A small image captioner, trained from scratch: 17800 steps.
Rows from block 2 of the image encoder of a small image captioner, named by matrix and row number. Rows with one number belong to one channel. Each number is 200 + 40 x the weight over its row's rms, rounded and kept within 0 to 999. All counts start at 0. After the name is the row's rms in percent of the matrix's.
After each channel's rows are labels from the 100 images, of 14976, where the channel reaches its highest value: "strongest on" is what is common among them. Only what is clearly more common there than usual is listed. The data: drawings of small networks of dots and links. In brackets: how many of the 100.
# p10: first pointwise conv (encoder.blocks.2.p1.0.weight, 48x48x1x1, standardized in use), inputs 0-47
# p20: second pointwise conv (encoder.blocks.2.p2.0.weight, 48x48x1x1, standardized in use, transposed), outputs 0-47

p10.5,100,208,174,197,141,213,145,257,174,222,241,125,165,234,211,170,232,158,139,249,254,220,305,198,196,156,235,243,221,131,152,156,159,242,156,225,201,161,171,237,212,194,218,256,249,226,213,190,193
p20.5,095,242,186,187,263,239,188,163,184,288,223,146,197,251,167,190,147,186,192,230,223,296,239,234,137,236,216,204,249,195,263,191,175,176,195,180,204,190,269,268,162,185,251,202,216,185,158,275,172
strongest on: five dots (46)

p10.4,106,199,237,239,231,214,183,223,165,220,252,208,231,199,251,189,194,154,228,137,225,232,203,242,237,122,139,160,278,182,225,183,277,167,209,176,197,183,185,245,201,194,151,104,226,157,114,203,243
p20.4,089,215,242,267,179,201,171,201,110,185,234,144,155,216,229,249,149,276,138,119,139,209,133,181,153,201,174,255,209,247,175,207,255,172,182,223,193,187,198,200,157,207,164,218,245,183,149,217,235
strongest on: white dots (25)

p10.38,099,212,175,251,148,180,237,246,195,199,214,160,140,191,139,204,209,149,192,256,234,125,208,154,171,203,275,158,194,194,312,207,233,219,212,226,239,194,171,217,161,206,308,154,197,187,178,181,180
p20.38,091,252,179,163,247,212,188,146,180,245,170,213,244,210,160,144,216,153,179,242,250,220,245,232,257,279,236,278,219,173,179,219,228,172,239,168,189,234,169,233,144,245,202,153,129,198,169,144,143
strongest on: five dots (47); star (37); grey dots (26)

p10.12,086,164,252,229,186,208,155,218,233,135,171,122,167,223,261,268,218,190,235,185,201,153,227,134,187,262,191,199,247,157,145,160,179,149,215,192,200,278,227,171,292,220,168,195,217,193,246,199,160
p20.12,097,232,153,185,209,172,253,178,250,169,149,230,278,201,199,120,195,165,127,229,250,203,212,214,187,169,292,208,226,139,194,173,196,141,176,214,216,165,150,192,155,170,207,210,135,134,182,224,139
strongest on: chain (28); loop (27)

p10.36,103,180,186,138,248,223,182,141,254,266,212,202,165,151,211,184,132,284,200,254,182,212,166,191,177,213,148,274,196,135,202,268,228,158,244,181,237,199,197,169,127,157,225,204,236,228,250,174,198
p20.36,082,157,176,211,218,235,145,234,151,159,216,205,216,203,195,243,170,249,202,147,141,158,163,219,223,105,124,208,217,148,213,185,231,188,145,180,177,240,170,270,280,178,230,220,158,235,269,241,203
strongest on: star (45); white dots (37)

p10.26,075,221,195,232,197,217,262,183,181,150,181,156,156,217,221,220,225,248,237,145,276,201,173,224,125,205,204,241,120,146,171,166,202,232,249,196,191,281,176,156,188,201,295,221,148,241,203,170,157
p20.26,070,194,217,252,225,212,194,168,140,185,199,170,199,207,186,248,191,181,248,213,212,304,204,147,226,239,204,201,134,155,182,244,177,242,182,231,275,187,123,174,240,209,174,155,251,136,204,236,294
strongest on: star (67); grey dots (31)